From a checkpoint of a small autoregressive pixel model.
Model: 2.79M parameters, 16-pixel images, arch transformer_decoder, width 128, layers 10, norm layernorm, activation geglu.
Data: trained on single toy objects rendered from many sides on busy backdrops, 203450 training examples, 2.6 epochs.
Rows from block 2 of a small autoregressive pixel model, named by matrix and row number. Rows with one number belong to one neuron. Each number is 128 + 24 x the weight over its row's rms, rounded and kept within 0 to 255. All counts start at 0. Numbers have three digits each.
After each neuron's rows are labels from the 100 images, of 14976, where the neuron reaches its largest size: "strongest on" is what is common among them. Only what is clearly more common there than usual is listed. The data: single toy objects rendered from many sides on busy backdrops.
# gate: MLP gate (model.blocks.2.mlp.gate.weight, 512x128), inputs 0-63
# fc1: MLP up (model.blocks.2.mlp.fc1.weight, 512x128), inputs 0-63
# fc2: MLP down (model.blocks.2.mlp.fc2.weight, 128x512, transposed), outputs 0-63

gate.337:165121105078108111087129116132150143108137108162153166184111131125160131158130142112115150111127134093135117108153150177107102138135156160160142131109108138120144121131111155104108176164109127
fc1.337:162155084082131091112120089140121163109109147141134160154101129103108168120125159136092154137110156126122157079157145151099132132104133104134118120139139101152152129110118160156112176144113127
fc2.337:063138153156121117163149099109129117125124108091150115107170161120046147092161105097141110111118126159120150119139109113133106138113095112161127132143135110116146137123142106155133114134127150
strongest on: orange

gate.1:089125154136155160095118095173145129117112140166073117097128110168098160104106103122130108163153157135134156110122132159142137111105059136135154124093108149110143124115140132115176117128146140
fc1.1:156144116095133151111104120084139127135140127096152149129120107135146115174111142167110152131123150173149108088117132132134124129139148126120080064139174125139144143158114106133080140112079154
fc2.1:128139142124087113108107153139141099144141153174115130126136147147081139142115112097160112134102108161128124153122125128096143082156134133133188147154129092171092120138093112148134143121164085
strongest on: pink

gate.157:107104127141135151118129130126161120111116075104149133114120133131115125139039172128101148106148123115115140127130099109074132119124150149129111141134159158133090142130138126136128121145100156
fc1.157:143154053126101163164158120095127156134105148127134102115159145112146120080112125185101138136138103130120135116182091115120157171129115102143183127142144076143118124118106101112135100124134119
fc2.157:126146092071126119149128151089129130142141138089138167101120151129140110126121158150095126115135141114112161110181116115102092147117129114145125148123104105098118117127136077106115122115171138
strongest on: blue; green

gate.135:125119111147164125122086110130138088127138073123107147105122141142128141148112130123108129135148169135171121121134114133135141127166134129137075106068102121153098086093157141103134145154152124
fc1.135:123138087132136104094096098072140092119080111131133123153189133112091118171133132155146157155110143120118122116127143135108128089156163135149126116100103120120070093068149135117155123101154121
fc2.135:130157099114126158098139104162135133176110147116162140142138143119122108101123080134121118126129115114127128126143131160171108139157096124086140138106135182123134147144112080098090112150140142
strongest on: white

gate.301:114131090112150152112072125127133111158118139136149116117132132146153107095130149131128175107090111108101117107158165083153105139091153111149151144163192151140087123101123122133123112134141126
fc1.301:139115141121119113149139120145156158083110111114110166128109106117106162131129126155124112172166146146145144172115131151099193107145074137113136100135081115090158128145106102118126123088117106
fc2.301:129103067157144096137081137123124121131115099124103168154134092100111104122187133115122117119123126188111127114137118096085126108136136103133148109160147103153124125162095102117145166109109120
strongest on: green

gate.37:106106159084072094138118109119112192122126149096130145122133134148129131094146166102166141142091123112120149085111130116151146101077126172159148125127140157131115143126071142126153109129084149
fc1.37:126114143110133139142109128108122167152143133111136066115147142143109137101112180164143099105132066097133138114132133105146149157119151152118096146136129151134143077155121090112108120138130153
fc2.37:142103117154126107114112146163118095080153175146118125138088101128160128165113128179136134142159139147168115139146136133151088085167136129094105111120088134114089142120125127140113154133112117
strongest on: green

gate.415:121128141124104146149108116136089096165136126102113099102140128130159110086145079163102111126096127117111122132163156060128147111138119174142159133129116123089093141184113147141152135123162143
fc1.415:096126121119121139165147125167113072135116108111098105131122141140135104082142122136106081120108168139148070097132140123141138146139132130115118112112103114101114156121113175128158145126141142
fc2.415:139098129126106178114085120150137147106123131129119144112135126115129146152140108124169144168146144139123085120110069133168135134132084124120116105099197169118162142106141117110087122118090106
strongest on: yellow

gate.299:139117121136127111122107115123132182093140172107141134139136114155170131144099126131161129147161089117109146078150131110105178118112181134155097088135115085176121126149127109150105143129117131
fc1.299:126091150080103119119092096137139175097146157154091128171142126161130120136137107103173111145125098087116099125129122090096145115136146173118105103103108136185148118125114111099116120156101151
fc2.299:121106169182101157130093183125163063155088116162102140115128111086115150118153114133131128117156086127122089142142136132138132143128144081138144132144137151115108158153106146165104080082108128
strongest on: black

gate.233:146113137128110123117127102117113099140112159121131163173164127162114141139141132136087132085138100112138181105089114084107126073111129120121100115094119164167128172132156124136103110157129146
fc1.233:113084115088130134127126145118137108107143167167153160125142129159153146148113153119099116129138095103140172077132135104134140117106144093130111131100115136143100150132142106147062104134113151
fc2.233:159125156123111105167108122123145158132168111127158110079125140113144123147145095132134164135163112156114086119132130119110095185102174122087146122107096125128120085133107118139136173103131117
strongest on: yellow

gate.473:147129122097116148091135145121096136134089146121102130106135106154126131141139156113165143105113137110104126092104126126098151105121115172117113140134102123158156151078102147108127132122120151
fc1.473:127166115149140079154150099097129128129136110126114087158123108102153129116139120165087135104127121131112105161089107142160140161135090097157132137149183151113113065146123121162144139114151109
fc2.473:124151151110122159101147145127132113160084124137087145101103112165144131120088182121154105135084153100146160120138125112127179117140131132149138135107108100169145159107129120112104151136127135
strongest on: yellow

gate.142:124133109143154116120148139069119116085128117101132138146098095115107130141095104057129119136153104156136144142094126056100116146148169140151128157104140168118165110162124076134113162120126132
fc1.142:132161157072169140121101125103136102078176136139178161105124132097142120103117096110123111150123160115122095160135109107148125114096138133141110128128134159109104094187134147124144123091120128
fc2.142:132129138110146126079151117168172123147135135113103118102159116133126112153130152155148153120154141094115145080106130152106141134102098155166144131165076114177126121091137129132118119139104114
strongest on: teal

gate.489:153125141147131113110127122135101126173142153101125134118135116115104137137127167090150146101111135113126115129088154134148139146129069119127120140169082147110177131148092152147197139141125100
fc1.489:171124118132154119108123118130115130133140124123121129141136098138135131120131149121140152122125129125059144109121145181137088149153124118153129136155097111129175126129116158112148150118145095
fc2.489:093143112103137126133151131116142155155102085112154134132125114138126173128132147143098122111134124104160118157089106156117134163145102092187131116086136152101154162112160147109081082154120151
strongest on: red

gate.78:114163113117086143078087126170116138119117126143086097139122149145091146134135116107147155129110130147095128145087138111125123155111119114148142105158145144145174157112095139163154109151096147
fc1.78:086084157166145115156184135090154104123133161087117136130171142128145126119104135128146102113156120128171133080143124136123172121111137148117146114112138086122100113102142112146158125151121136
fc2.78:154133088101122161116090154157124162104146149146122117109099088135111140143168113123103153173108135135093110137096101142122130146129093106124179122117128162124135126124093151115118133115102118
strongest on: red

gate.372:188106121124128123118095140108113165106152195090134127170145121160149156081115162119116145096148116141165175082141132130113145085091136136172095118109120098143175179141130140161111159180136134
fc1.372:076120150146125115136125121135135081140122081144121095067103127109122143169138114148140107179112149136095115126118103126148093152145114108098143096142140158129077105146123151102180085091142130
fc2.372:140091122141140100118123146137122139086133173136133157145119148163155135073131122110089091134120161151148158124154144095120135065097094154159151144151124124143164143180154080090116188192106118
strongest on: yellow

gate.147:120119108137122106104114105125114136101110088105123140127140124155100137155154127136151176108132149122118149151140106135135144119162079126142156158130105176137131147096117184148112109131128127
fc1.147:090121120126068162132155150140141118141156155101149091122094125093184104147138159098137115112126088150144124153140109111135135141098151141101107129131124091118100129151150080112101108118124155
fc2.147:151113078131159114084103114129090119121114132185112132101130146136132169129153108112120139147101127129122121153107135130135130098110118121116191126127137131143139145139062130127105173072115118
strongest on: red

gate.41:122128110134170113094128071142098117153136116180123128134125127152082121137132142128133095103118128075154163171130125120122130105113169100140120138092120133176134121120096117170149121136115105
fc1.41:139151180109098135153104147149172144139094160093074132118148109133174160098130095141114118180132147137110111108125157131118150132127124115126082111148099122126126142089129128078125148131130155
fc2.41:096158090135191084123151102094107120156135128109163111145164147153123124148108107097142112063124139133126166118167169108135156131127167140149127138124073113129117064117103130137181137143129130
strongest on: red; orange

gate.445:152133157176141107124163110118128127121100127114169134103122116127126134120141139152112118112139145130083102066080109130110128095139117143128163125078186103166118098132103119119125161120143154
fc1.445:168137075158162132099160152136100151098103129113167111125147161128135130134152126124114126095148113093107068117131087090098126137107112148132132136151184098111094103102101132126152138105135110
fc2.445:170129135096113108100116160158170133100150093160104129112101180168147137097099168156126091168127145158122122113117130118133092146167122119136121126105122135136156142083146140088139112170106157
strongest on: green

gate.13:157119149170081122166130113119130156096096115104129120144112116100104151091117143156159118120138135118105167106121155145125061103141142137117144141149151093129133151085165134128109147126122126
fc1.13:124154145085149102134115130161151115129133091141101110144110135120146091137124125073123089122133148146138118144142084097121128152119153132133152144106123111106118166149141129146150165142104126
fc2.13:110131130158116134111114155146136157090129134119114108144129136141144121140111131141139110171130126156148179176106140130102149087151108139137090163115161114140120144126102121099171117146141164
strongest on: yellow

gate.100:124123127158136136139094153104160091165132147126160114134104105138142114137089148098127157228114104151158100132130133101118132136106137166172143130121140124127126072145093104101153118121141141
fc1.100:099132123102101110139121082124160124096156130120155160151159172104099121152108162182096125119142140131097127137163128185105136122147086147096125132102126141140155138099139134151136110159144134
fc2.100:109090112099143138109089128123115120143163140174110133150112139153117089134127139131116140129116116175148131100163129146081136126115125127162126105091111105114120093134102141140142119117130127
strongest on: from above; red

gate.410:105121108104146119128152092117129146118161082131102119137143119134105114104155106138140165132120142113102119144127128145135112137148115115105108118087146170105136131160141161117159112140165116
fc1.410:173124135143120136142130173132106129134108159119122106169104149114115142155164155109101124146110130123126150122129112148080085112127121081164156117128135129123163132115123082088117157146087142
fc2.410:094136175099161116128129122113119150133119161158100131112101107136119136086160147154111124122126128140149143128148157115112177096081143139111136187161135093140111132134147088151152148120094110
strongest on: purple

gate.441:124129141118140100125136176133120195111097117097107125101118130191102104097175152130117144157107154105115144138147112088112112121113093156159122143122103139095138135112103118150078121105128105
fc1.441:139096110175127145159117129126139145142132128162109139113144120165132101148160152127177132167096108120113164146130118090107143096097120155124140153124139094095160137160103141124125106127115161
fc2.441:085140173120118139113114145138160128097143110102124152125118156110085178107133113129144131121092140128142156139137101164110093112150159072108136097097144129116102173097138156153109128126173138
strongest on: red; orange

gate.160:096084143114132120086130129116125112117124122101171159107116067081120145139121119114144153129093118141118098144128138100111134141135132136107120099155176151166156138173125198165155129161127147
fc1.160:101097109103118091130118152123137119138139163176082146164112125142102118167132182114135137131095115094123120145158108116152111106115149111131125141106134131147165119138131114155115128164122097
fc2.160:165160160122095171096154135158152108074133069113129139093105123133166160117104105115126111136136130129172088124124082134117112140120130136096145091137159149128149154104131118117100131114125137
strongest on: red

gate.81:135115149152123169124136122107167110154159101127102139137135140128128138100142121113137095090142148090140140151117113108104103177122089127163141152160129094103142155185129147133149100149122176
fc1.81:109129127133124129177168119148150101187136118140121130107120146130111122144135128148099118132130146139124138135091132132142095149159106092162088138123111175102103122205138159155141119111103136
fc2.81:097149092106141115136085103164091146101141152140101133145094104120150134162146132109133184175107148119119125136111180135117160122087121145102128106149147124144120119082129146150124130082158097
strongest on: black

gate.427:118097139172132143162143161127132108097122174105103138123141148127111136126114123106147175113142145125129126141138125092081177112131154166111181145089158107101135123095146131156145127164185130
fc1.427:117143103125145090114130146092111096110155161141107127124143110106130155100150131144088143185101148127129109110088148133145099134145146105137120169143079163128120117163094174146160138095135130
fc2.427:128162161133111165155134119145137133142078133153112145150144137155147125185127098130109133123116130129149181148127111098107146113110117143088133071102141119130129154051151141072113131158154098
strongest on: white

gate.272:105108165097122138122135126107147139106119143128126145141150106135143137149098102133082127161123135147145087149163122129152135099144120147129103131158130149145145103157154120116116127158175134
fc1.272:140126100125129147142185148156128126169113080119119161114163106139142152150104133083120102115144110140106107127069118155129139146166121112116130149138118137082154178136143113148126089111143134
fc2.272:142100113161199064118132143121139107130153169146128116153110122102155121097131113140125115118098108130127130092121181162153150135113112140130129142148113113119112078137158131113158112093124135
strongest on: yellow

gate.20:137115151077092144137113080173165115136099163096120165088130116133121083128107160125147106133116141144189125115135151140133126104132127133075135145098133113130174155120101097163171127128162133
fc1.20:142148120139157161126120135124113159110139081108134142162126127156172132150176126120100098150184142119126129146132100130136142111155106133134102091130145114102103137096115122099110134132108175
fc2.20:159138146142136162199091095138171145149096110125112127136094095097164112124134120103139108137086155138130074105125156137109096104146107081128125086105151151101167139150118089119143147109136125
strongest on: teal

gate.43:141083127154130091143161159181121093125131101131133131101173133115166130159124134118115153143114133084144120159112111163145127104127197120058165093153119150108149129131140113134145099151128135
fc1.43:156119138172127172114138138094146094122148146121143157122079134104070128134107129160143151127120108160106111128112152099117094153133101162160114120113134159133178131141151105156114137103123162
fc2.43:111119111125162150132131119159128144127165178114158127070149091112091106107139141175153146108126129086151151121176091135121132126128136139128110117125104159148153098101120147126129098091117137
strongest on: teal

gate.511:142115134166110137150128143150127115123131143085168124099139125103132129132105114110120128093125118120135143154190103172131155170137168151107114126098099133152155164115153169121072099122112163
fc1.511:105162139119153128103155107123135107124127132141109090156101100119179090140160130091102095146143156115151115118158085114086134109133103093152143142109131121098094135135155180123127174120184122
fc2.511:137110165111078124150155102127106093113090141158136158151124140116173135103117132111128103113141155123100146118128166165120093134176145099116110133098164124163114139088154085107134168151140130
strongest on: green

gate.0:137109080175181149161116121090104136104132150136101120140120126090125152117089110133119135120134089138142179131146158114118133164141136152128139125135106123129098071149073135125108100097131073
fc1.0:158090147155168125173108144161109126133127145133122121142117116130160136137116108098132101138146131102133130149141092072105159160082137078141154109141127144150109139089075126110120132113102130
fc2.0:178142139104123167152106129135137142111127096137148147116096121130144129116130143093159133135080171127115105105103094096116132137090120070150176135181133147129152143156134113129105125129100130
strongest on: from above; yellow

gate.413:119152119127129116144163127150114127083109100129058156096104096124126117133137130105144163096181148149105115166126135119106152143145086098153122080148136113107116098142188175125139136088091140
fc1.413:148085106165139141073156123112146154191143119084126129113155098103101127108133173140119110141140080160139167123143140135194171147113171109118117116102119122131118154105122145107114151139127143
fc2.413:113127137113139114120091124084104112072157166151144115158098136162139194119145110129090107112115144122125138139115138155081141116097064128154148147158141126140139137178104078131118152159138105
strongest on: purple

gate.485:162151101111094167133123145115145154126103149125127142107153112103152098158078137144097155163160148155154120110091095131081135113148099174143147141142124114130119125119143116107150145146074166
fc1.485:142090149134112121144084146159106106120126138144124142127105106164143182114168110090119133150122123101119093099113108080133108142126101121135085106105166195117166146156142103142124109098169158
fc2.485:137125094109117158138153122176128151114102083138119145114147118116115100093169087108115096138189175167112089189141109137111122150139079130126148111123132119126129112153135147154145149110091120
strongest on: from above

gate.242:156142104105129137100156143154101138095125177142147182156110145130159091148138144116116132126144118099177078128156135138160112108121143122111094143106128133114147127118112125113127158140127142
fc1.242:117115088107108062139085174071174125099133151147122083124135156132104137098103118106157103136137135125108103157094120113121100118164128152154130114145140149153167131110132120158146108156140156
fc2.242:134107132126145108092152171138068123112114122145102110203146144154126076165121140148116153129126132130150123123138132126136133109172064132101148133087176078121106112140106161142161164113084133
strongest on: white

gate.333:169145127148120117123097108130123097068105153109107108119146140086128108105097105154099158120134087151087113127154128116135121135124126190120152094084108124130143103049116132129108138121140146
fc1.333:112136130167162140085092134109117110137117161128122110161095165130134134150090100182095127174146144161124142134111155119129102124125099149129133125125096078115117120119150148123123173152104107
fc2.333:114113136087096175144158145152128188160095118123095120135125120123132098108130139093151130085143111124141138141153161084128180132092099124121137121159139147127148123150108113122175142097158127
strongest on: black

gate.17:108103141119132108123073112106105156080129093101135109163116140169120143080109147118127163158120140132111103149108111159088127174139152127132112127132170148139089128067139151141160157149126138
fc1.17:182157156134112173123124144150175083150145096108129162092134105087146110166124139123107104107105110088127142113158158135119142095133144136148152129124129143101123154134123069137116112113148124
fc2.17:130096115139170123123106126077092125119138111110065106210126120166145113160058159114105140138120143151107141126105160153080180110139127113143156125128129097128146158132140152098109132122150144
strongest on: from above

gate.96:108137117115118158116137101184100124147109145136111136192133146137165122138145086114117080148115134140156076129140118116107178103133122088117112099107139095119128121116118116155121164140135130
fc1.96:118128118121098152138148118169160137109124140154147083184139132141147129144186094142139078165159131125135082108075094100122142121109143051112106104102141103104116115112128125158131174146146126
fc2.96:135102122154132120142138094115125165121166149141131149110138143137119116108094159103142152100178125149132125113146063104154116147131168171143159169130122146125158129119100114120138118093115135
strongest on: white

gate.16:108145100134125129138165088154089136120166129144143160129109075130069107097138104143142129101150128104147150129120176131133115127154131120129135099150112124120101125122133138111122097148080122
fc1.16:127133116169119120150134095144086168119137161083124154106115130109097130103137073160137140115116130092152117112069121127148157152139113112134126131092142099128123112159107145108161088152108180
fc2.16:084107098195183139102118103111162103142147135145126100169078100148140130135136152113133148090123151122135132131157156131160153114119092070124139117127129136134117130122143131131130125136170136
strongest on: black

gate.26:180119135131162103126157150089138168105095138107145125139128100104127162141147143140133116113135102149152124164152139146129142104120085143136131092115088092133170140117078104156141162146124071
fc1.26:165129145142115135140138143121150165092113126140123115137109108110101116110104173163144104132163118138128118192122134130120166099106111108139183105152128074107140156138114095140150191140132110
fc2.26:133120119119088103133174129141175115173156084099122119111146116121138119136095106153143152145140083123141146121100138124165123131140166124127094159089121147120075109104161156119147084121131164
strongest on: orange

gate.388:072118130186156102125108132113114130148130109108078160165167112140154151127142113151083119092092122116128131147104141136121150142130147100107142126163150100133133133139107184127121127118161180
fc1.388:181129093119128107150121144102106144064129086118111127154096074153091111081132111112137177125122151154098128134125151120108108120151154095123120192129101113109133159103113151177155173109123110
fc2.388:088095122165118185111084129150163156129137120159091151132116153122150164170125089141099113143104127153157095143122127141081137141117081129132115089087147121123122139136113127125123123178112158
strongest on: orange

gate.33:082134105142164073112151126135129150106080142083159135110143127169143140142121140154110129105188096104147158158123113113149133100129159128130105152151146113102143145117117185140123120138154145
fc1.33:124141129199117106097112129117151068137109169117130150146183159107089126135106088129138132151102106094107140128111133095117137094132092136106135106112088137170133156104100106106122191130116140
fc2.33:101117167129130127128134138138123116144106108135199158102113110106126144140126152143119127096172096095154142112107089115143103147115165143140147135104152134086153105104096159150143103150136122
strongest on: white

gate.252:121105118133125123100107079150154117101179141173118153159126160167124082126083163112121112161138107118141191123113103126114104114105167143094101187149145110125136153149152154119125121146108124
fc1.252:121088121089126123124110139101115141114174135162112131111160127168071103160144151127150121143126166102141158152152113119109112081115140137131118117143154142185153123108101095091142086145089161
fc2.252:125097086102102156091131145120120138156094157141106137152082107133118109097195104134167178111177105084137130107130082138120160121146085095152146134136146117137148183137147127138126123123132115
strongest on: orange

gate.328:107197102118162122173147106141142144127100156125151122159164108120137143114127169125103136154098115138101148161103134143142114166138126163138129095096094129088084146099120113140122148120107110
fc1.328:158112135127121162112128144118118127168161132116138157104102079145076112165097084112185111155120126119130111112156134132134172153108132121115138147133163124124126136143130115130115110097139160
fc2.328:137174112132184069160084102114113161087115120141130141131116129106180154119172150101104149105111122181117127125084126138125087160134138128143121087136083136096128106140118163098136138136131109
strongest on: orange

gate.156:123124105109139092142119119172150094139125124142113129154165110073103104124089108118123128078132132135175137083137164131164106116144160164121127127108085137165151126140130076127158148138153098
fc1.156:175140093152101182157181165149109138104134113115127106125112169040138105139151110123128111112174116104147108121142090122119126149124136156096126131120132111134086139089156088109146149101146080
fc2.156:107126137127174115101087147100146145113164130154089148118119155156109128110130156108115109142151089146149144130123122111129086143116138122138090067075127115152108144123084164140090087143128147
strongest on: from above

gate.405:093130088135189115128108146125136149098139122117141102140144143176141115119118118153123099107151148121114137154111178105154134182170132104169073129128147141139107121110122140137146097155101179
fc1.405:112136111103179092106094122142096178162128135164111136146127124179117101118136118124127110142166158121111121135155115135138133181107136170175106167144153114121143091105111137148092091130114133
fc2.405:136107114114148147146161107124145117146149106120125104091171084083167183133168109131139117121124105145140102097104138185163096133149092095127133135094127164092110106096112127133132158107089127
strongest on: orange

gate.236:169150132157148100125122134087147113134154145119081161089137109122099108124099143134103128109112062152134143138118188099162122144166139124103141113112173119101149167136127117136132106092160103
fc1.236:163135128136138141143131153094126118131141081100120092100129142117125130129104174116096123112127109164148132127114144113187096114140136141115120132110132114138162143136088127158079097095155104
fc2.236:140162154105127133121141098071120149093165135091155132126140138118107149161087142144100132120143117071133102118139082101113090123160158127167111133109091162118152122140150128132073090133099146
strongest on: green

gate.14:057142112136115104159159104145137116109139095140123090107142077140139139113112140128142142153099122105083132171134180105132136136125156146083124129101126154090127128092128147156110088127158148
fc1.14:184126174099141160105144151146122153141105105174089131160146179120144089132117152147125100137148144169180175102138102144123099105117101119139138124132127093102106134123149125140131133144098098
fc2.14:097154131080104077119142122141117122123164143121169090135112109165108134121097183111131141157145142136114144152135140121145148119145138178117109179142086142110100111118122137132137111142142108
strongest on: blue

gate.280:140149151123122119163112136128119128131094125122117116117191111084170136154119129123126111135129097110120157103116149121101121133111125113161130083068118100117158109104128133140101130140156184
fc1.280:156148128124096134154156145117116152143115113122134060139123113130146135153119119137115117112150134087109101112109163120068152116163149096113117113137095133119119128100144124127101138163098156
fc2.280:132116109110132121107144111138147186120171127162140163133132129109105131152124151148132178100150116104118095108130114157144106157131159138149137092144121142147167132104101144100140095071179120
strongest on: yellow

gate.9:093141137130101138142151091117142114120134185092157172156156110149148193128145095113117114092160131134126114110165109095093169095147143101133122146132153117154128094135131149133135133135135124
fc1.9:194136138130123083123152122108130153082138166155134140092115165130180095104082141110181135130133173144113107083104128129148123154124156125121158100145125189138107130080083138135153152120121118
fc2.9:126131165157148155137120122128110110151139129138081137150146140102139133121107093140090167144156138143094130132114161147153127118088134119104185129125094092109092147158128149130083145119151160
strongest on: white

gate.104:178151110094097119158109151126137163101127116149142137110114133050165134096128084160150114139159105120106105142114148117140093107111127140073165098127088134145131128116113142113100114133142106
fc1.104:103119136119131195155110137115112147106146045103114071122149078147110155126131151152124096126135131135147172142122127141105153118155129130124155124158138115122119126130118155131175112138093095
fc2.104:130154127088117094089143187170161086092148142126137105079162161120174100096117143100128125121136091121129114151147121143150118142097131136171111121163143153095133121093148096100113121115161144
strongest on: blue

gate.342:150136164137093119154158140141151147102129137133112134082115161104148147093110116119140115084179110109110134131152141085129123135137113158155131139134176089117091108136165145097129083129131148
fc1.342:099102139126114109091122096103109130169085150094198131122169101173134139118126151157104119116073098122163149117139121104112131136137133103091100103089146121158113124138107103154119110127131148
fc2.342:142156145112104095121147142119152135121106069159114121139057152146126131148142136121125123149132119106104110164111125133085127121177104115156140148143154108138134176112166110125076104138165105
strongest on: pink

gate.497:125119145114136124080135149127160126116142091134125128172126161174169129157088128098095130126139139186118122162138111126105164135091136151091122140109139117153120181136141112139162111145137136
fc1.497:125147130095112159079111091132102147135099131089103122112174159112145118109141092118186129168114134147144129157117167148133134102068142146116139147138141131153091140128158142154148146175077138
fc2.497:146159097171158116110121135085122150091139134140097123162087095114133156141145143134142151153151172122107168126058114132118109107119082092121120152121151092098154162131132132090120090100127139
strongest on: black

gate.263:106137130134107149106133109118135120145146126127164125156111091173092155134107155163126100128157149129194114049108101127128153105137086082115118164118084112144129149124086121125120127165153139
fc1.263:082113084123149078111105143133163105095123141108131140098140157129116167096145098112120142157101152109090096101127175105129102096139105114133161082175144137138132082133125124146124116112158116
fc2.263:117133120147186145104131095086131140077134113106143116170101098131114132083116134121085112133175116110155146121146136166136158107129086124142120127163152122156151166120170120108132126157090082
strongest on: blue

gate.503:081155155110142115080100128145126106143115142094149105094145149144118110152168165091117108125121196158201143160164109132113123086134110135140102087169093095132141150133079107102121135116119118
fc1.503:120152135117158111119125120150153159159119143127115106146098136158110130156173125103129088142131150167141115141129132131110081102123095126141115111145063116118174164148118139114095125081151173
fc2.503:147126170131099116141161130089141180109138094128122119134132129122136137097077129201144126136107114112079163105135174139144145126138161126102116164115106131178116109120127173130112130152132115
strongest on: green; teal

gate.128:107160129161152136126153118156126142094114133127153116117173119139166081115132096137114147138140120161149117136144112087123161108129130175136088133159117109135113116126124099169157080117121168
fc1.128:122137155085073108150180170091130118114173148136126112106089099156149125117107160140150113147145120177145130154150128121135124130135120154097128128125121119155144091114136137122149155155092125
fc2.128:128141158138161140097080150154187155133118089133095112158100137113173096149150107109134144146130113117146096114089106120132105141131161081122142071116127112095122175106121176141119108087131128
strongest on: black; hammer

gate.507:170108090157146154140081160119104115142094164123171101131114121137139103162156121128096119105128133115127130133132167097080106119086174147123133110140165136173143145139101101104105152131122112
fc1.507:092165170121134127127148112156147118094143096135098151145134119098087168110110092092172138161167136142107117134087110156138131164144090084152113134119081158105145116128142173139169127119134118
fc2.507:138116067136137128153060107167122128164092124161155107141139124100127097126179098108141104117119109184131148115138111141095119136101117144115164106139158130150123116165092117142135128118150107
strongest on: green

gate.161:111119092151142128066098132134114139133107122115138131104131141131159138129128100121116125119173124066151168120123141167109109127094115110135125112157157108190103146116084170107111131126119166
fc1.161:111122122105132108166153114133135116157125087132132135162138141153112089141115122142121127106055151131110093127129126069094183161127180146159126152111088122068169149117141139132134138135133133
fc2.161:147133072131137141089131157135145144131177177132140117135105097110168122151125123147147150119146101125079124127143159102124129120121113121140111140143125119086086105150072161138163125131128119
strongest on: white